python train.py --num_classes=6 --norm_position="pre" --patch_size=[2, 2] --widths=[48, 96, 192] --final_lr_fraction=0
Rows from block 5, named by matrix and row number. Each number is 128 + 24 x the weight over its row's rms, rounded and kept within 0 to 255. All counts start at 0. Numbers have three digits each. After the name is the row's rms in percent of the matrix's.
# fc2: squeeze-excite expand (model.blocks.5.se.fc2.weight, 384x24), inputs 0-23
fc2.5 052:081132110096126108116102161103110127099129098179165106130118123121108117
fc2.6 057:174094140136134132096087112145133098089156142109119131099139161124158145
fc2.7 050:161134137074107107106100126087114114100150091138134102129132143094153133
fc2.8 125:099140104158171164138131133160159136123133162132133165135105136168105103
fc2.9 080:142128140116103104125125142105113128123071104143148103130142077105180138
fc2.10 040:105146126155165157150145138147159146147095147136137154157135093181135124
fc2.11 103:118109113170159166119118126166160120116147171128127165106111140160113112
fc2.12 055:124127161132150125133138090124137123133083129080087132132148091163159151
fc2.13 042:093175122093158120138128124075129154118140097134127125161133154141091128
fc2.14 080:141126147110097093118124140103105122123086096141140095124146093100177147
fc2.15 106:128112123168137170129115125176173119106117175122124169121123115143151124
fc2.16 129:114162104142142164157161128158159158156132152127129162161103127146111102
fc2.17 082:130145111159138168152146118177167150138120167116116171142108118145135111
fc2.18 108:108156102149139161155150125159155152155151163123117162155104141143107097
fc2.19 110:116181115124130150167160111136150171154110142112111149172114123127107115
fc2.20 166:129135114170154168136126121175169136117113171119121167134114114155144115
fc2.21 152:119169114136131146169173123139141171175130142121117144172115129135109115
fc2.22 122:128178124127118147171162112144146176155106138112110146172124119121111124
fc2.23 095:123121133157144160128116122157162120106082160121125160124135077152166134
fc2.24 103:134181117117123152167159111133151173154107142113112154173120115125122119
fc2.25 144:109156090151146160155151131155152156153144158129123160154097136145107098
fc2.26 140:141155110152122162156157117167161156152113163116114162158110115123148109
fc2.27 073:115111131146167149108079103146153109072146146112107151108127146154130130
fc2.28 113:141175127125119145164170118131144165167091136116116146165130095126144130
fc2.29 083:121173126122108118156167129112115164185123117125114116164122131107088124
fc2.30 116:103134109121107139134133185142140135132114134179188139136112105108106112
fc2.31 053:126130111161148165132098121178168138098139168121117164126117146152119110
fc2.32 072:123113119158141163118117118177156119115173176120119160111118157149127114
fc2.33 115:122121111164162164134117122178164125102121169121123166123111121159143111
fc2.34 083:123143105158140169158152117171162156142132160126131168151108131135104106
fc2.35 105:148126160139144119127133073119122125128120125073068121124155131149136154
fc2.36 081:120126128161146174137122122172172128112100170126129171130124101153143126
fc2.37 098:135101120166144156121100121181157107094126167120126158106119121148157118
fc2.38 104:111105127156163162113095120157164110087144162122124160109126148161117129
fc2.39 138:112156088148142157153155133154148156158145157134127154156095136148105098
fc2.40 078:149123117157124164130122123179169122109104163123121165130117096133170120
fc2.41 096:124144107155137174153145125171165155139130169123125172148109124140110108
fc2.42 158:122141114160135164155162124170164148155112165119126166143114105143146111
fc2.43 118:116092127161157149101089125157148094087136156127129153096125136156146125
fc2.44 086:109159118156152169152153135147169153149110157134141165155119110154117112
fc2.45 063:135145099116095145152153137162140148167168147140130146144106158092098107
fc2.46 075:107149117158159153146123105166145149121155150109105153150113165148086114
fc2.47 103:130175120120122139165176124122140171172104128122123139174125101129131121
fc2.48 130:120180114131131150169159111141146174147112144112111149174115117131109115
fc2.49 110:136163120145126166163163114149165158153107158118123162160120104135141122
fc2.50 081:141116110187141163128132121167158128134118179126124164117105119148137107
fc2.51 064:120150101146096143155152139158145149155114156127136146155102107121184102
fc2.52 106:132105128160137167111100124169167107091130173125131168108127123138149122
fc2.53 106:118148113163149167147152120161158147156134169117110168146110129156111112
fc2.54 093:100118135115115118114112183113119115111103112184177119119131093111133135
fc2.55 101:127165112153140161158160124155163161158118154123125161165109114147120113
fc2.56 130:133135107168138171146139121174167142137126177118119170138112123144135109
fc2.57 077:112163121147145166152143131147173163146105152137135170161120100149127117
fc2.58 103:102160112145138168155151134161158161147120160139134167160109117141114105
fc2.59 062:173105147160108147114105121171143110112097156121117143109143090114161143
fc2.60 083:142146148154127154152141104171156158135084159102102154150143105131119144
fc2.61 148:124156104147138170155154121161163157154130160123125167157105124143123104
fc2.62 054:086112120164181142118101125140142126099137149130134144115123151164077124
fc2.63 115:132097132173166152117107112159152111098148159117118154103129161164130130
fc2.64 048:076117118115146124103092160127128109091137112174172124121117137131096123
fc2.65 099:126102127160158157106098123157152107093163160125127157104126153162109127
fc2.66 056:179166144113123141150143110088140154141098125107102141154144093117150148
fc2.67 109:107120120115107125115110183126128120107115119187184123118124101099128120
fc2.68 105:128096117161145156119104125179154103096117162125129155105114114147163111
fc2.69 109:126118112171161165119118123172165121117145172123125165117113140158121108
fc2.70 089:131165126109106117169172130115117164166094114126124119170127100107148126
fc2.71 129:142103166115106098104107124102105103104106100125130098103165116107153162
fc2.72 128:121156112151143158157160102152153155159143157098102159156111140145111111
fc2.73 093:178119161137115134129134082138136121142117134083085134127155119128172151
fc2.74 134:120154105148137165155153126166161157155136163126126165155102129146118101
fc2.75 075:109169122140140154163161122145159173157116146123125153169120118142096120
fc2.76 096:094131119117123123121116183118120125115118117186190119127122112120097121
fc2.77 101:127139122159142168145134120164172143122094171121125169138120096143154118
fc2.78 116:131103119164162152113096117162150108086150159116121153106121158161139119
fc2.79 133:129177118126124141166176126131142173169106134126126140174118107124124120
fc2.80 094:171125172151125140131139091140141126144109147089086135130165116133157159
fc2.81 098:128177115117116149168162111141149175157109138111113150170118114116123116
fc2.82 131:128126110171153170133118118174168132110122173120121168128113124151139111
fc2.83 077:150122116169123159125115123180159125112115167120124158127114101133179114
fc2.84 064:151137134140139143137132069141148141139146144067076145135133139146150132
fc2.85 137:122151113150133172155150123172168153144126168125125172151111119140128110
fc2.86 109:148104169116108103108109117104108104108108100117125102105166112107162166
fc2.87 100:124166107140125162162157126161158162159118156127128162163106112133137108
fc2.88 071:088163109134154142149146129134137160143148136125125145159109153140063109
fc2.89 098:122159106142143160159153111159154157152144162106110164157109141146113106
fc2.90 117:131170114109107126158173134107128165168095120133131125165113089112122113
fc2.91 114:113157101140133157160166126155154159167133154127127161159101125140116100
fc2.92 060:114136111129118162143154123173154144155167155124127164142108154124079116
fc2.93 109:152122158147145127127130071131125125131123130077067125125154138151142151
fc2.94 085:135101116170146164123119121177160113116146175119124167104121143151128115
fc2.95 090:115146109154146162146148112160156141146163164110110164144105157146101109
fc2.96 096:127114118159146163120109121173161119103168171121120163110123159150127120
fc2.97 068:111168112153152157153162128145157166152127145131133157159108132153093111
fc2.98 143:117127107168154170127124128170164127122141173129126169123108135158111105
fc2.99 080:151165102136101149159164127159145161160137142121129151161099131104139098
fc2.100 091:127152112163140149156164108153142159171137155103097149150114131148095118
fc2.101 078:115116120158151167132109123182170125094124170127133169123125123148148125
fc2.102 095:107133105134143150132133177147149131130127151182186151135103120135114104
fc2.103 087:124100124167170151118111117155148114105161155115113151103123170167116125
fc2.104 107:124114123169148169133133120182168126127115173114123172120120119151133121
fc2.105 064:160114142145107102100093129110119107090092117129133104113147098105178145
fc2.106 055:098178118091150121147132136071126157128126094144141118162121128142103119
fc2.107 118:129177122125122137165175123123141169174099130124122138171120100126132119
fc2.108 109:143160110142113150168166118148148170163109153117117151165112108113143113
fc2.109 052:179111145127117098115120097110106107120123110087106101109147133115176151
fc2.110 049:132090115172150155119113114176151122117153164111113155097118154148119117
fc2.111 094:116162106144122148163163135148148164159098145132135147163106090135144104
fc2.112 075:093148114132127157149146168138151154145106144170167154158112097133119112
fc2.113 081:151153120129105146167171114141147164165108149113116145159120101110166122
fc2.114 078:127163128115124113146144132089116150141072107138131111158135071119161130
fc2.115 171:126159098142133158159165123154157162164134156124125160160102128137120101
fc2.116 178:103147099148143149147149171145149147148116151169168150146102112141113102
fc2.117 094:109162102139138155156163122153148160158153153120119156159103145138099101
fc2.118 106:114152105149147161150154114158155154150154161111111160153106146146097108
fc2.119 128:125167116122118144164178126136143162171096134128132142163115087118137115
fc2.120 049:175131110080094132117116134133144117112180117136149134124109163095150109
fc2.121 064:155158124129123150154162117141148149149093146114120148156117086119184115
fc2.122 101:141171115124114153162171120141153169169116139120122154167111112115138111
fc2.123 126:119128114169160170141135119174167139127124173119120166132113128158124112
fc2.124 098:114148111156145164154152115156156148152146172111108166147111143150106111
fc2.125 138:114162101141138158161161120153152164159137152119118159163104132141109103
fc2.126 078:143092122168145151108102123157150102101166168119121150098127160145138119
fc2.127 122:116159103144140169154154120161161155150137161119120168156103131140117104
fc2.128 150:112159102148138159160160122155154161160138157120120160161103133141110105
fc2.129 139:112173106133133155167163127147148170163129144127128155168110124132112105
fc2.130 072:117161120137154155162174113142158169165122148118118154160119121148104125
fc2.131 071:107166126133127158158152139148159164141093141144149160167123084131132126
fc2.132 114:124089128163154153100094125156153102099155162124126152094127148157118127
fc2.133 106:124112110172155166125119120174163124116130174124121166117109129159126112
fc2.134 071:140168127114109114167164132109122167145089108128132116169125096106158126
fc2.135 071:141120142129104106121118138109115120119070106136142104121148080109185146
fc2.136 123:120108128107108113102100176116121106097117110179176116106130110104129131
fc2.137 091:125118134146147148122113122149153116106072151125126151120133071148180132
fc2.138 048:115128127138165135116095113142131127096183132120110131122132174152070135
fc2.139 114:131096118169154159106100124161158105104152167126127160101117145154126117
fc2.140 073:105183119097122127158150137106126167151108103142136126179118107124101122
fc2.141 097:128184114130134155167156110133154172149116143112111155172118123128113116
fc2.142 134:158145132151140150146149081151148146150133151079082151144131143147144130
fc2.143 126:119157104144140161160165118157154158160137157116121162160102134143114105
fc2.144 100:120098124167156161112100123167156107096138167126130162101124145155115125
fc2.145 076:147107150127107098111106133107116114108083106132135102112150092107183151
fc2.146 108:130155109150122161160166122162158155162114162120122159155110106130146108
fc2.147 094:117161115143133169156151135162168160151118158137137168161114111142126110
fc2.148 071:118154107153130162154156105158153150154159160099112159152109153132117107
fc2.149 120:130090130164151139093082126147139090087147149127128141090131147152134130
fc2.150 134:152147128153143153146151083150151147154134156082084151146127141152135125
fc2.151 071:149110145128100103113101137110118105100089107139144106113148096103184146
fc2.152 077:130103127170154156109093116169163108095140162118114155105130141156136129
fc2.153 086:119191107117122133149143132091133167147102121135135131175103098126114108
fc2.154 097:107165103138133148164162116146148160162152147112116151164103142134099107
fc2.155 096:152100155115109096104110106102104100109122098104118095104155124107162156
fc2.156 089:115153109156138160153153108156155150155150165103109163152108148149112112
fc2.157 059:145119081122119134117106148140142110102139132148139138120091109126191082
fc2.158 124:137124147158157129128128073129132129131122140070069130123145139157128143
fc2.159 054:109156127074118097123122135079106139120134076139135095148134138099122135
fc2.160 093:128135124159156160134117117150158131110083161120124157136124082162168124
fc2.161 080:145105155127112107104100125108115107099086110127129107107155094111179153
fc2.162 067:166105148126115101109113095112108106115127107086100101105151139107168153
fc2.163 102:118183115122134153167162109122149173150110136113114151172114121134117113
fc2.164 138:126175118128117137167176124128138173173106131127127137172117104121124117
fc2.165 105:127146108157130170151148125169170155143121167127125168157107119135127106
fc2.166 107:116181116131142152166163111121150169152108141114115152169116122142110113
fc2.167 057:152130106135085149147147142174142139150130153133134151138110113081175111
fc2.168 127:113147109155144171148150121164156147150147170121115171149109137144108109
fc2.169 091:120093123155146147099105134150140102111176157129129148093123162149088119
fc2.170 052:079121110138162146129128134155144141115156138139141145129108159151063106
fc2.171 102:133121162164151128127130074126130122127116136072079129122154137153126154
fc2.172 134:143102165112109098104104120104108101103110101122126100102165114106155162
fc2.173 115:131162109134122146169181119142147160182126146116117148160109118125124111
fc2.174 150:124135106166148173138129122170168138129142173123121171133108137152117107
fc2.175 080:141115148130110109110106132114119115108075114136140106113146078114188144
fc2.176 056:139135141124100128140143109134135134134076120107105129137144072115193140
fc2.177 147:139107173110103101108107123106106105106106105123128102105167112102149167
fc2.178 118:123164108138129147163179127143146165182121141124126149161111115140117109
fc2.179 129:130167115146127151167165118149151169161106152116111152170116107131133116
fc2.180 095:163126137147145126132136071132127125135125134069067128126132139151148132
fc2.181 099:129106139108109117101097170118126102092112112173175116103141105108138137
fc2.182 096:132184120128117144164167121135142172166106134119121144174117112116120119
fc2.183 104:128103124166152165116109118173159112108151170119122164106125148154118120
fc2.184 116:132094152128136122089080127131122093097169127124123123089153164139122151
fc2.185 081:139110148122110101110101143106110110100084103148150104110146089111172149
fc2.186 099:126107121171148164125127120174161123122158169116118167112117152150105117
fc2.187 092:160119173137128141120103099163142119110135146098105145118177131138144173
fc2.188 115:131175124115112130168169126126132170158092123124126130175125093117146123
fc2.189 115:128121119166151172130130120177170124121139177119120170124117140153122118
fc2.190 064:118111158134154124119121118124133115124059128110117121115151072166146148
fc2.191 055:154135102138124152133127127150156133124108137125128148135111096129215103
fc2.192 125:123108120164159170125124122176167119115140170121128169114117138160119118
fc2.193 145:118162104136134157164169121151152165165133148120122158165104129138115106
fc2.194 098:124112122168150169119115126178165117110140177121123167116121136154123116
fc2.195 060:127112158137144118114113083124128118116087120086096121118160093153165156
fc2.196 046:110179125091131121158149131106132171140123090149143129180120123128102119
fc2.197 075:142113146128113104112112138112117119111070110142138105116146077115181147
fc2.198 087:114089125171138155097102134160150095112142168136134155086123120146117121
fc2.199 088:135166126112106123159158130113127161151080111134133121166126083107163130
fc2.200 060:173112145126105105115120091115106102112132108083097107111141141102166149
fc2.201 050:124123117163139160123129108164147119128178173103104157118115171147114121
fc2.202 133:133159118154128162162159114161158165157114161111115161162115115131122113
fc2.203 083:121167105133125156162171127148156160163115142129135155166103108131141104
fc2.204 131:119138112171152169140127114172164138119122176114112168138112127151119114
fc2.205 154:117167100142139156164165125148149166163132148125123155166104131140110105
fc2.206 083:118177111150147160159153123147161169139109147123126154170112116147113115